A small CTC audio transcriber, trained from scratch.
Model: 13.4M parameters, norm rmsnorm, activation gelu_tanh.
Rows from block 3 of a small CTC audio transcriber, named by matrix and row number. Rows with one number within an expert belong to one neuron, the router's apart. Each number is 128 + 24 x the weight over its row's rms, rounded and kept within 0 to 255. All counts start at 0. Numbers have three digits each. After the name is the row's rms in percent of the matrix's.
After each expert's rows are labels from the 100 clips, of 14976, where the router gives the expert most weight on average: "top examples" is what is common among them; "lies over" is the class under the peak. Only what is clearly more common there than usual is listed. The data: Morse code for random letters and digits, with fading, noise and interfering tones.
# router: router (model.blocks.3.mlp.router.weight, 16x160), inputs 0-159
# up: expert up (model.blocks.3.mlp.up, 16x160x160), inputs 0-159
# down: expert down (model.blocks.3.mlp.down, 16x160x160, transposed), outputs 0-159

# expert 3
router.3 085:140066156123131119112152181139155137144155136130109114150147119087140112128129162143138111161109152126144091128128140108159109098147093111107166111172169151121111130137099179156167131146162128139146141117109068158114107108101121192139104149083142116129127098098116170117144137154110164165125106134100180124117111128167096147121098153104131112101107114101118121150133113148182127114179139130112160119127101138150128176121127110107103113135103111111114137158131159143147105106149135
up.15 097:105151153099119156130123119120140117115099116117093158153104076118138131107110113111107136106175135152124077096122122146122125115101107148139105139152103131105135130083138114075089108147118140089091112100153135104126120104137102095124126113135099162142115188143113115101140092098128098137136143160165070124101120151132133164134142115095147114152148145175159143099132115136088100154101168118114134156147165168088102114131121164097117116095118136139125117163088125071137155106108144
down.15 083:107194069138131094110151108142100156115129140123107142134169082108144135116137136126077157166119131143149128139127151123140127107139090131103053117133123146122141117118140129069116152110098145130124123143125070126113154135122134170142141128142150099130164154101144144164122138107078123131124129143153168132151134103131151139140104130112111102107081090092113128151133128115107141099143112078094155156128152092088157166114101110111129161141112142171121094160107117144172134160123131
up.16 128:125203131145138175096126063134117107146134146170166088130120110136169127145146155102131123150133091147097118106144183105100119143125100110161137108167123150153128129131169138127132138156103112151119116122118094125149112123124152110202088130149142139131116117108163110131153152124144170141122146101099133098117124112181146108150158156170125125107169089112142128117129138162145146132128133120100120134188124105145103150162127111140101135149153130133149095138133092160168137137150103
down.16 158:166130162118106098084124132144148156168125139125110141105100139085109093139161093085145107111096116160174161107130128126117125145183145090124152161095144142141107108157112118160138107090151128134150133159112131110158118130134135162152106127125139103108163161128115169111100126161167143110106125102098097141162098157100163127146098159137109139093160130136066081106137099184138132126156129113157131113126136160144171083138113102142117117126167127149127121137141135159141112125139153
up.17 089:097126104112147138122124130113135159120090121101114157151131140134147117128107122094116092088145122111149066125122142120135142094138107151133122138140101139094156139093099124117127103114137152097111133129168162080105144098103078091128096105119108150125120156108112084093121074090111105137117132169142075153111148164130098132096111113107121137136090132160111134132128114088077100119117134126094143111133177129081096082133095144156152116101119105121110120134092113088090141080134128
down.17 094:121156132105151081128157099108113167128116157116081134118142102114158172087136104140098143111120093107118122120115128108109157104160107156121146123110126147142193119102148178086116125126132083115110128134128111119123160119093144169147191131118151125138121137120119138140105163133140119166122114117130141117100136097109117192155127136120131068134149093098137134098084098158102169078143124117126132117152121121129113153136122098118127197091138166117101101112103124103153142154115125
up.18 101:094149110082107149144120122094111119123094115150105130111101106120118157130117101130103121111120111117138111129107123148123123120110124101149103146139096124121153148091131112083102128157141166086120127093140125068146133098132070073099119128140118142093119139122107077102128080098157098146175111154135091142101113158098148174168135121101138142128151119133143160149109101141112144106078135096156157124120164154072096128114098143132118127120128098122139132157077107093117129109088105
down.18 079:133141142106150140131099151162120153128142120137128112085162144123080143163117125126120118103173145108156107097103116128143149136164113123150124106182159154160089101100146138111177132154103094135110139123133103139145146121153134136177108130121119141147141138148142170105127083117109127127114128151160089101160115101145132127149108130152153148109159200084118160104134162100145138123123079094138181132118107129106087130144113146165097110131110117137130131153124138092148064169136158
up.19 107:115133109115119159128153111105122128129116136088117146129104107158137135108111094147100153100136137125150106143125143142138162097101105115151109137126104123085152094078133126094099121108131139108117110090177109113153130076133079083145129112135127164090101154109134079104136095077140104151165137157115089161099121155141134153164120116119143135156155136163152174115110107152081103122121163085116159107124154118076084103146122099165132129096120114147148112140084101104128119131133138
down.19 099:145180120084132087132131109107041143098092122128099123134101124104133169118097143111103114152133127124111051137113145112127149094118116170117073123129102136149113154087133169102107124158098116118096114119156108091131154104162136121106141121112102160129117120133138101112116130132135122173162112146180114149099140117122101113099123137129160121127091162126133159115106091119116113090097156111095148084130169101130129147159095139147135106150135123149148139154115138142117102114093123
up.20 111:134148120102152150119097153083129060106155108125116172164114140131105141172144141098126115116133073147131111119145102114104153125155112100137114110203100108107155131139131118106131116112141153089076109156137136110128137117095134130119121146118103159142111113158109125125089114107110084065092111142112125125104120152136105134123084141108104155156111099191113117060130107116125069122116162109108142107134138108120107133138130115109123119107154084151130133104131135093140147129145151
down.20 122:105084174125156109116104121130154149116107137121132115150154185155132096146139134124143091128128069117115080133148154120122125127090089149107134086152112138134143188126184153088120145154105136114120094117135130130078118143097083094132135149144111134149110114167127110128140133146106082126148124149148059138096143136145092151139093134106113127167101097144112115160123100110142096148120101143106144117156143102108146146177109163112125155128105090145103162103140156138119143139130130
top examples: fading; speed: slow; quiet level; mains hum
lies over: gap

# expert 6
router.6 105:125118173101103138093132133140181118143131164155120092136137139118134094117148155138204155135096158130113154171153144122083099155139126150116168117125126130111144141135105123093143154148151098150110159160115131139146139133116159154128105155129148114114166151121130121159116115072091109086099155075123168112149115108142126090091134132130148136121144129119117113129127118161152109151144102185135144119095109138155200138110100143079135141132144091116091104132093151108146141129114132
up.15 092:111116107087098127101147098109127104153119127104113148126118126136139140125071109124095155100158110114158090116112144157093165106108128123149114166130097101097157154114158145083087107122125150113118086107139141084116119109152100125108145093125126116163151138143164123078128098075141118135161140170120090135098141155164112162108136131096105108145165139109098134115096116135100140123108161161151159129122186106107088118148097138122137141147112111130163138107083114078113107134109131
down.15 080:077110120155127113142123128106086143168138148139120137124129148106145141101144097141096098157148146129139129057105180126147154154122181161112136137120123134133086139075150156120101151150070094133121101158111084147133138135116159144130140094131100155116143132129113112137121134108124151108130102130076138132105141075139133082163128132138162154144129117125118137115177144119116123069129088085144123134139106150123134086151170125131102153140121145128143122150146123139109162074128079
up.16 097:128130123108078127146174111132110147115110109159117129089128112152161157098118105113100152100125125135148115127127141163128122118105088174090081145096103097105131104112146109111119082131114118107142135092110136115109152077140101090109113113129127119137179153159122114100168087088107135129138126172145094132102129146139123192147147138120171113140159156120145126138139068139096134086128149150141171127117146153114112128138104151131133099152127140095136127155083123069121158120088144
down.16 080:117092120100143167122123139124147126108141128129116090119129145109091148091154117153132134111094111118104111085142137094112140062129124122133142132125157110089158176141094139123142138170155141093151091139148130165135115143170154099150145120120112161128090123124123158081116133107129107124147153096154172129133106148155130146147124120144099161159114145103124146078147176067149099161112121154088138146136149109143152111182160122131125161113161152099146143157140064140114122137113137
up.17 118:077114073128126143190126107126158183106092102089104121095148162171088140111099115155112162146123138088136124171140112122145127117133088141117137127103101128112141158128122096116127120173119137136146138096123097115107165108094116112126070124136111071134149112118129128131154126111113121151150073135169103145134094146134105131136143097093167150144094138110166166160130145094133106130137111117097138108110113125121102151087128120123149124077109117146139127125116158102115160114092111
down.17 130:119128101146101100097110116153094126136084144168107114120133114114120124132119112132140180150179152123106134109138167131168128134150130177165095098124109168147101161133113141133139126129117124115138116107141063152133111135166151133151187084143143176123096111077110125108131143142131155133132151107153172114125114085135113125135170158156148076155087126112142115131151115099123089164159144125117160145118104135134116112117112158117146166138124149112157158174094154107098147125129162
up.18 094:118162116109147113125154147138145122133098114119144150127130130113142139126102089140093128110114136086127090132111114154098128074135109178128111143111105134091165131121126111049096132119132128088148112118132145128134163091149091131131150084123088137148150193139141133114150110068143122150156136186108120123097154145134120160137081112102132136131149148117144141092110101152135157113087130092114165124121148139085117145135094142140128142137136111110090086140097124054130114143113131
down.18 083:098135101138128163138123140148084131122148115115108127116095132092173183110147103107113103134109111121125144078136132125103133092170174145129125131120158121105144108112128128116119118137113146109123080095131121138143091124133100157127160149104146116081131112134112191116092130125116088132101085113146121082128121087117104143126164096085122163096156115121125115120158120157150120122147153113110091105150147103133114115122119135175157153097093136167138084147175076167164134158113114
up.19 092:082138133084150118134116142110117116133142123154120130114099105139142118137111104100094158093136116142148080111098122144112130066112124124110099127115105118089142152079129082116087114121117116107136129122142141104126136120134042099154151115123124166111126151160145112120163094107139090121145144186146097128084121148150108167144136083110135115160172123107161149145109113099114131098133165105099145130109152116094076121115128122159119149128112128136136132173107128066104150144111143
down.19 078:161133147113089164079111175121138149137124161165142105132158141146117063149127080106134162059130141132107114108107128150099153085146118144121155112112126127122150133127139154110123114161128153152137121125126110169140125143133131100066153082101119140110158136119108151143097175142109112152123153116151103126156102131125079129150123177121165151146127068129125129110155143092149139095132104144097102104164138119104139106138107113137167094146126141117128119170118138115158105101145157
up.20 098:115151108142121123188126131137122137100082139129106108138093112122114133122116115165104165086112151124146090102103162117139144115122141152166131167131114114097178158096135099078091105149117133087114132116121134101120123105152095108142117074120115155122131143140134099089135090083147123166161128190125099127106130173127126149140129119110164114151155121128151109164117136109112168118120162128133180132086158136079090151159107161132145156143126126120145142158114128091148141112101151
down.20 083:090122152088143176159122115107148152156166123147090116110096135126158088140127074147096157108128116136101164115125144158105134157123122134170153104132201084148133115130129091105103136157106112104145164118104127099144133134113134150104128147128108146120145152120113128116113104103121087114161150123113128132112128117116129163180091094118142160167140137157072121145147155103145144100152081155109120181115087112126145141144124131120137119147137142132136128156124076105109160156164166
top examples: quiet level; fading; the character "e"
lies over: gap

# expert 0
router.0 098:145133175112095110079152140149151088143170144133133121149146130120137125120106155127122113138129126123118116105165106126146156131167105061143108118122144152148085115146086146159157140153163128122136147130078171150121119162119200176136142148132145128116122118127117147135117154110072112137134090113122126119159116109125119101118146145107116123093124111092117125130119142143085093157126099137115058142138122108164147092131109105105126126182105088107112128098108133072109146092126120
up.6 089:097116130136129138123145097118145133131114101127121103128150083183139141128127089120051172119168114128124076133123136111123112093124128154146095160134136144088147144114137126113088120185101121108115100131177128109113107104149089145137105092157102170131145161119138110091151121095130086167141132152119101121072155126142121156123137105088132126141099135139159127142119103147102123095114167110136159116124151113095079130147100117127099149115134139102134127128105137065163163130117106
down.6 081:136127106148140106136154115135116127122105100130172130145162125168129127193135134126117086094156124155091149138116071148115153101126124100139097081119138118134125112109073130133137131129118113191078180129120184130145113097093116100153142153133123136135116113155141110112158112086149132109116118130123179062109123154103117152153091141114123096176133144171155131143148123145138092152109125131134131112125171143115140111124113133133140099131161164118129169143102124138160173103148126
up.7 109:103133081118135091170134161122146134138111104162082123134144108138112185077160102170149145097106122118151111153082116119145174145157117119110126149092146118092119139118114127133133130149136108138160147137114128112094173134108114113128134132158093150112118169108096129112104102152113075134135117113147123124135141124097112142097166079083139096142110144136182173109129143144167112133149104103095143138095123156140136112088148112151173155114114143106110125154132132119133114134059148
down.7 121:129144141092104092106132131153091125132137099130070173120120116071120118103116133152138103119144171113165155123150167115124123137165172074140160153116093111123149070122135103134097120114140081159133126161140081124105144125165113149116149119117161139128156147114114146118088118133137188152127121100124119133138099133150140133148123129157134163085151158123131139098143127164126164120096120139166109130140097131136129134111095098132085173107137130145119047158140135122129114136116104
up.8 096:124143092100135114167161125102107158144098107138115145114117149111099127120084110118067132120146111122145103100128148156090140102126139141156147166103125130101140131088140127118140105103098108086115130105166123107163131092110090098143125084111132141115114178115134094106144099076132131122130120168122116165062124153137128168152156135084151109157118105116131121118123085145124146101147132113107169129130166142099106132120073110118133110143122129129106089178100131077140118136082122
down.8 089:102155148169138164085134162142131191130114139128133151107140136145157090119069162110141131077134115166159152087153113115113105123147092133114108150089128150123113112128114162131131140122134139149113141193098123131136122108137102113130086117172151124135119126155132144126105152150126146155106109115148160144144128120158166069141148117103168161142175145155154121125112097163129088126133143149113138131129139122159153134137112143109112167138116101120173079170127167154117100121085142
up.9 079:111165111086117124150125143152158137151118160136099148114149110113130126127096112119103145130151104123135099104103128121118131103128125155129145133117101148103150127096144114124081110146097098087091085079171119118115115104105087112144101112125089141143104176111110092110139085070140125150150156194085125158120126121148128150104146080102158144121121148146128127090131138100117110121133171085142178123137138161092077133132118157126132151114121099138121118113095122082153129123138080
down.9 077:130100102117128101103133127121097139142099098139124141140177166135153085133097117137150084124137137133114126099120110158144125091067095124152103109112101148131132132083128119130110124158140121080129158116070191085132096091119121130100103176141104104079136105158136098143140138119111135134109104143123096107106128193088135166105113126144134124130133168106124137101185130128137104155107139100124118152102130094100155127188141124131141128127141117104153107110105153119099159135134140
up.10 081:116141119116116144144113161139171120113140109121122157104121124109135115134118118157056167098148103122126100114127166115133126096137124152149107104110109137123143114116126150111110119111109144094103087119139118096128116084168076115163117095165086128142123142122161109089126052055134129115140151194112138129115108135122134186122104135086161141124149131114127158136121097113102129115082146129128144116142183132091095106124079130108130145128121149128110131127098141078112115139120145
down.10 081:136137118106108144100144170143095131164096107163155154130135136074081093158130143120119098172139119124153162154138127141113143140145094152119137155145135120156142131078151159164178147085122156157119116140136150098126133103174151099136128108105100148095122178132119151130137153130126084155122123112088138142131157128102111118153139145052143136152113172142084122118111131103137098142127122167122126117130160125071144146145143123134141127103111109117131119144116144146123051105111151
up.11 093:152120122147139125167110155150090127113157103145100092119128064124100165056127128133119137130111136145134145133131104144154172130111078122093098146101148100107126104132124147163143090130109100145136112126096094132142167128139132137122133143114097128104093134072115092106106139131137116153153120099150154148099100142095140125153201143116125103159108144135144177107143120107137151107102137120095144117089080137148120130096164099147179111112121152164128126139123140135096129125084151
down.11 124:159147170128126163134105117121134108143134147172114137164144155123124129125164134136141126131139093161135069121159128128104164162139127082113124111141179170125150121135181104107158107112095100142131095158090138139075109139180155128121148141132128120136117131142160131113099138109110118137087141085106109118146136095174112113168130093142115116103144100127143167144161127169164146137086133168128105132155095128138132171144142092123118119147154170153112107111154077106153129115143096
top examples: speed: slow
lies over: gap

# expert 8
router.8 105:150106133163114090104150156145118113162144144136161111114134164122124099163148182139162160158114126129108109114169122125170117147146152136076145122106135167141108131168109156187138143117155132153149163145120121150143120103127156162139145146135139104096146128093056160155127142152090156118141129142115156138186121132136099072144167151118125146107124129134098160135151169140120111135158113136098151092103080136112154163145101137106105119150139141121115111090117137097111143137151138
up.6 101:141136118089125159132128142142111126092142134130132100112135086151138157103137095112082147099121136111103084138113132136106163106106122146134094150120132112106148140073137121100116080097087147098103140080179113082133138102116101086114133084132119135108126148107138107111143117076157104167124110186145116139118142162131109161107144113134151137143150128149166112089161074143114125126113162098131166108110147125079146115139072126145111102124113092125127112124104121080140147112132149
down.6 084:137118096151111131129112134117154142140117138143085136139101130129136104163187131115160115118173102113174103135133125126137107137145125090130151080103107127132149160103106095119149137073117091125088134124171145098147170097115144113145109169145153102066111110146101116124115165156166093080123148126141110115095122077131115151085130119129127152129134113130088121124147084109155097131135144125095130109147145091161102143058099131138140126147141122135179135133141143118148100142098109
up.7 105:135153135146109140091126120112073167105110124116096151130112095116126117097105095139124139097144109133165097143113166147096120098103114132115126128110122138116145156093133105093093096117108110077101145095144138125128135102138082097145121101113116118115115139147127070123144077094134103136126115176141130151099095146130150138125131110098144156149134133134145116125106109167109108140101151096137144149133166136049061139109101154152128112116119093133164081188122122102136138103128140
down.7 093:156139098142125116130143119130166131110106091075128141092126143093142094115079141109105125120088155108128171138124166114104149102130134123158158143148130093093136151093134119121114134142134125125138107131150171106126110096118160140167114148146148087137100164101151116148114117143162161120083144097101167125123103091136129075107108095127157129157121127126140169118118094156162160103118089119153110107103087110114097172087100095106088116092122146104115115128156119126152111127151174
up.8 090:124114141112113151122117135117141117151112133125104148136093129118125148150124085144071114109140148109143117122112137146112141098103151129138121125139067119088172147066142118110094102111121133122141112091160168095138116114138091106135101107147140168113133152113129086078158077092163130113156138219138087132098140142117156171145095110103141142113134142133137119160121099111117122121117137102134151127137172148097085124141130117122139104126134080121111111171130127100125156136106180
down.8 090:126137124133147176120116107135148099132116150116139154101123097090137140151149132141166149141152140105144123130131136152124143127125118155116128087121112178156111115150142135144131108093123111108152109121133145138105122120111119180175123152092153118103122167089095120142104159097167098143091130147160145191110147128136143127126187154129139094113107130139127121111096118118155095147197165135108138136082098079167105154113132133182133149135108126087126135183138134102134147075125091
up.9 093:093162122125104133139104129111124132118109111124091139136123134129115106102121110116104175097151132141134084124110140165104129121138116160163112146109103118119155126076111118092093134159115122099095074092158162084123142093130086105134121116131105131120100141106083093093120105075116148137153128176122113121136107171171124119138103113091166136125104099168151159107096119099131128107139148096130147131144178151119108101149075117129131119116077119146143138103106072093128107121110131
down.9 083:113128124165131100151140176115131101102128126142092112134128116121120097107125216093121195104164125107126124093144124146166071160126109117145109116168149108154138129110133138085094095132083130129114131131122121170136171096147143151102117139142112123150159155157098105113153099124113117115152131146143156144149140142125185119147127132104146107102127156102161115111150119122149109123137154137134130095113101121109135107140125128131117098096159093079181104146095098095100100106154131
up.10 096:116111133109103119131120149142132108109104108106108147102098102157124130128107096111080169098135099126135105134116163123137167091133060133108100157135130114113139141087137124116097098127113141091107101100149128080133136105128097090103108084118080154119125155140111097105135100091116108159131103146149110140100101154149110129128154078086162164147144121096189143118129091098083111130132136129130160126134123145091104113137091137156130098134134095112125123170081109098112111104103133
down.10 101:113135134122109137145121141099153099150140134114126150133115106125077177137164146085101155099178141148159078100108078116137164103157171120119112127095135128126165119119092150081102169113104136091119140112084115137121124075119108147127130121088152118123099116131087140094111117122123088110132101157145127067134125110133117124115144115120121135148105088092074126137104164099121127111145151117136146087153126092114149106124147105114165103137151162134146132156071112120159132114141118
up.11 087:121145138101129137115147148136110107152119096153087143118091116139156156134142105110056138071121147123124094090112151147120140089122136149122079185118142115130188103076120131117091111114137158127106112105184125095121115120116107121146154108121106152143103149129130107127138092085169131175113147164090103137145077178122127177137116142119124138123139102147130123095153097131099119093142143143122138092121153159106124120155093139154145139140111114113145098106114103099098125107127134
down.11 095:153162087106155130120080142127175124169139067123053139161140131118063111116160159112119129121081130124126097116107101124155127145098084113070118130110114132131132156141104129118139152113141159070116142101128116108123136086108106108091126087106106116141133142112124142158124125150122091074109102124137143158122091132096114117107105125085141098152133113122122117114116137110103130161101142140127155121125125110061134124112147095150127121117158144119164134103109106124091121144140116
top examples: quiet level; fading; reverberation
lies over: gap

# expert 4
router.4 124:134087130147116113132145162135122134129184112092129114136120101157128141118165099161123148113105136144134130075097135134149130093149122115121165160148084147095142125133071125093135109115101133092177126112130087132150117172118133164107144124081130125125100120086128132184124099097138117104114097086126153166099159098140159167139123087094103145126134115150162088127133124153144115143115143080148145132114166152057144103116139135151144115139116141108135127126151128171137100114111105
up.25 093:135115118115097127108157131152108120127112139140152129127112113159152133135114108131133117118172099161128109103126189174113144103134152142157116143101103166139150129114135167116130121120069107112125093135112121082178100084155129103148136115165188128157126147158142130111110112133162156089171162123114109140119127134175144158166144131149157134135177181152124119117110093148108101111126160162157161116154154122113085169136142108150110143161176133117140128155117099095138149107116124
down.25 089:123125120175139118136061144113106131108112088144112126146140174166144120134092151090164136134070114112105117131161092113159134150094123133135134139131127095115108140144139133137131150145121123097136134115135161096124145148147143116107137159109097154108099122102136178179135133177113157127149132075121120135144133084154109127118106137115147111181089149118138171159093159102114139161114087139143105110137099122182136145126140126090143121102132119133125145161168171185119096105135123
up.26 129:124098118152089138126146152085151143133147101088091130128161148102091168101138153134140132104113127093176119179127104151161159114102138099121128144143122107075133173123076109126144120102171163135161161112108121126137142118125119139078100129117118097125129121110112137140130110101122129128117122132122118156155138136078102148107118099059116146168128131129130135163129133128121156134122118112154121131083102180134146080086162121176168119120115164120113165125116166127100124120083127
down.26 140:160154140116148132076139092143123111163126136112152132142111142094125112157135159062120123132162113149116123106137144061112119131139122107138180146174073172172151125121111152145127151118119107158126121164140098118134112142165150119165142120137126153127136158093158139109098139171113137095139153090123140135120113120151151118138127139153125127087143147151091102110141137163150106153119164131111104118154130094138128138129119105098081125124134088180149100140178110126178102121167153
up.27 119:159127150139143126105109145154123088124155137166176108154118133166136132109164095156140143140153143164090151072134122119131136132180089119131115127121153168161124086141131120133152140144082096078121082125140099144109097155127165157150165171158141135104094147156138150132104139131118055132126141128152129135124113126157139146126145154168130112083161137130139103111152143157132128138141132132130122130170113074138142158159115136137102122153141123141179126149145078139155124134167106
down.27 112:092149125135130099153158175152141120123146095114156122177180139159145124089126100140120123147152127116097105170119132169143131118131175097106122147118076089110142175163102139112138130158138140086154127122144093131145126165114107099152123098131104136163082129112119159145164150121103125129118104163129124135129106172164119146094126123123109150153102158115145143168132151079101103145144098126142131104123111146124089118125182139071135109097115134144123184133150148151132149149111110
up.28 098:103138095143161122155109139101111151127101129077086162164138196134080147136123160111146110079116120108169097115090116143101116113115148125117164131164123139108137123116121164110102139132148175111137167140116104122153137124087111130087136114107094103129139125140130160143141098117107149135132111114151111118138145130104138159120094130090082134191099109134100126120109123108066133133122142089149133100105123192109128094106115170136138169101142144144143138098109103117126120120138166
down.28 100:107135152102094111119112097112116167157158190135130165145100098100130106137131125109143094122113135185112147082139143131143139133109143157139141131098106139113129105162122133132117129130144078182129120147167110152140124128140148103158121062129170101112135170119140123121080143120102152078094178112111096146122110136127122073138153131098125095074152110147135101142136124139133117117153140100092124152147142143149144138142107127148118139160129102158163060124112102114162132119132112
up.29 089:132141152125114099110134099117125120109124165135130146129102151142135123159106156116087114108150097148116104132129142161114109128174148148162110146119123109135152133117162113130078123103103131108110117155123151096127143123085111091158140130150129121165129150151161092109109105089126130099108149165126089086123114147123158171135057161123107170088143126132114122097178110168123082118120141138084119103155157089099090146169098144114115154105160098123121105103106113118170118148171120
down.29 071:141159162141103112110129135129117121109106166157170135133103125137103109175121085126093135154121086098155130076083158142145104111091095125136122175130158121151148156136159109132132126092103141116128118131107196122168130117096161090163126176137132116115117100113118108181164119131133121118133150107103112117121150143143122098113144138134158112143147114145117148125097122184143099116117121143127154123138145084096159144164120116161121096156142101145132162149107097092114125073150088
up.30 086:156185181163152140136094130077095143113124148156113116173135163131120149138122136157137141086136135154141134101115104165115130117146167107149066160162174141133129150133137131105112162082123153105147110091107119141103137136107126154140198139109113158122073095134145128156128134138108120149104122135144132118125118126119177131142127192111088123128136076157111087125142156116109103142103139098097121138153129124133147138176105139170124099150113131108126125102138139126122099154120128
down.30 103:125130114091134152120107103129161141113153202102134139172067122122144134127139117155116100156134085173123107104102147135135141135123113130096141117115157135157190124137104135069124103140115112121135121152165051124152107121151151099149147122121129109104159147166133081114108122104088119065098137166109084111110130131123120116120138132133121109098135116136102146105135125125126128136123160140108137095127173148089146132143093117107092128154092098133175112147124109105150137130131166
top examples: speed: fast; the character "5"; the character "h"; the character "s"
lies over: the character "5"

# expert 11
router.11 112:135119159125124121134131122187112081149113154123145089118114142145150103141160156144070127116120146165081115084123096140134118134149132141137161108172110151123115111117078138155163153106124115131123134148104131106102117142095131158141120135064157102129113126126162228152165132130113139131139139150122135126144150112116105078111134122098135164103139137141111096124164137162178135155146121110100076118138092130152188128131144105108166126135135148096126140120109119137118132138138109
up.15 099:123140102084166107147107125082145136160133134137111143150075128099111164153125136139086122095120121157152092145100117117083149131146137146113132139119106137115154125102128140110110136115122131081130139130164144150162128116117103116115167121117068115109134106107104124075126108111098108122116074163143104144118145152123121174116143132097177147145104135116103117154085123074064125139109146108150142093141134112088117111166081134130122103113145126148115129170102071102123110152122162
down.15 100:148116154097120116150130158118153156130086133104139169127144108125128107146142145103119107094132101154164125138135096159084117120125097075114116135114145122115113134156105137112152115068123167113114126164123163139148139114153092140139101135091151097094103165133108115135134094170109141110114120146106114118182152127088129155115101137074122157158166094140097131132139100107107143128095132078120132105096156149122154115191070118163115144128149139110124151119108113089089124135086117
up.16 108:119154124070150121114098116083133135105108110113112157111088108138129120152111093125107130088118092117144107122112166169099154100145118137140123165117115107082141137092156119083113093140110127102080101108159159108134141107140095117135118104156115121145081176111137088074145085105145121137128136159127082117106130151131111171154115104126149152144132114162099154100119127118096112109127142102151163114143167132107112135124107139124108123123119104134154131088079095077137120127077140
down.16 076:136115175157123117113135147070103150158129143163139128099114106152134116112067149157109166118135112130147135108109100110074137130120085106169141177172124148136137100118141098085151097098115175148096086167175118114127140104132140104153132145154113119121131126148149088162113126141112073117105130120158154175110125120158160135098099099106163119137145093142136146137105126122113093172128153132129169130112155133132114138132094144132096145137159132133134143144139169133163145089119109
up.17 096:116152158101148138124128127112147141115090122105157121131102082118116113138123104093085132110147085134142122100128132165096136064130154130119131155126099125125158150108142126097099101143111140093103107128155148125169149097159081070109129130133098122141112141129115087110129071082097112132133124157131067120116122174124118168135115117117145147101113103127113145078128125141112116118103167125114186128120160149077102132142122153145126134103128091133151101122107083082111097124102121
down.17 073:103136118130139104145110127107109162132161133170132171092117118125098107142141146134129128127173137159133087081158161108147143147128106114124121136095109149175110122164138116142103135110112128099039118117181093105074154142124124129122118197117121100119107117136132141100139114157105098111116123123093134111145128110141123081116112096110136145137131090155099145111150097148080156126120157088097127128114143136128125149131101148122125129131132160168173109162126125183151131132177122
up.18 098:143158116133130112164109118059152151136086109117117145151097124117131136132109106113116068109145116142175085124073127079111180097145143128106148141092126108134124082104113130109106108119167158106092115142121149112152142129113104136110133135111109156111118182115117111118138123125158092144107094146159112164114170129120139182109138144093124122115121098111126134092102127144155093145103143108155152098118130144147113101140134099134124177131170131154114095099149096109117100106137176
down.18 121:140110160137128191132108127135166120123161150171182153120101110180144130115153151157147125129150072130115136101118156130128140164117101096142140113157132147127122142157138103098142194122107121131150078155143146123083133121107119121103113167142139123092110111150153102119128125112116097128096145131119130107118163125143109136137136122147102142111147089167125157122142154165148136126152106162163088128152162108120093138106152120124110079125135153130144101099157073166189131154132097
up.19 098:128142130109140109164100142122156135121105094104110138122100112137140103101134117144089149129156099131179094105107121164119117089083121145145114158123110126109148119111107108108083120114105142099118112104156164106154116102142087114123129102145105143130139184119133101097113092093143110125165117185123080133082127162099138149147109128095156145145153135168107172123108084155126115140104180102118172113153166120084101109139089150133124114122108110154126136103107118074155124137133122
down.19 074:098095092136127130160136108098141159116108175129136105146137170156109138164113141121105165130138096176102120152145097074131120134129132085138138115105126098116079140147087109127143143127125158127153129138130095095152104115115079114133103123158134114100156147143162134142164105131125137144129159102128125114142149117111125163129198117156105107106116103125100099087133139191108149158144114112126105154105115163125160132154087109141132111163152138070081129149124174130142143096108135
up.20 096:128121121102122144102130119086128123113122100109119144114122131118124127118098079097082171124138080133155080102119119116108137095099138142130120146103122146124154121109134117116087122133123133070093128124132132089141138064122077124143129075120131145134105155163141096115132104098111120159112107192153078104103128170125128165129120158083145097137125125127128114140105129109090124124108166123106186124127179125096097128145084122132118098134128110125137107143096102084130127097111175
down.20 069:122095129142111101151113164084140142148113141142130083071112100115107143145130131140121092103076093133108133112106109099132100166096107117130132131140139136163157126115131149151133112090126135134099084130172154076121148127061129117142145143143126101121109148138086123112116131138109129113152128163151118133124158072150128140102136118123093119100176137159099128167152129128168126137126169125117148108128122139141083111141174153161131130164192143114111124109178135167157166120102120
top examples: reverberation; clipping
lies over: gap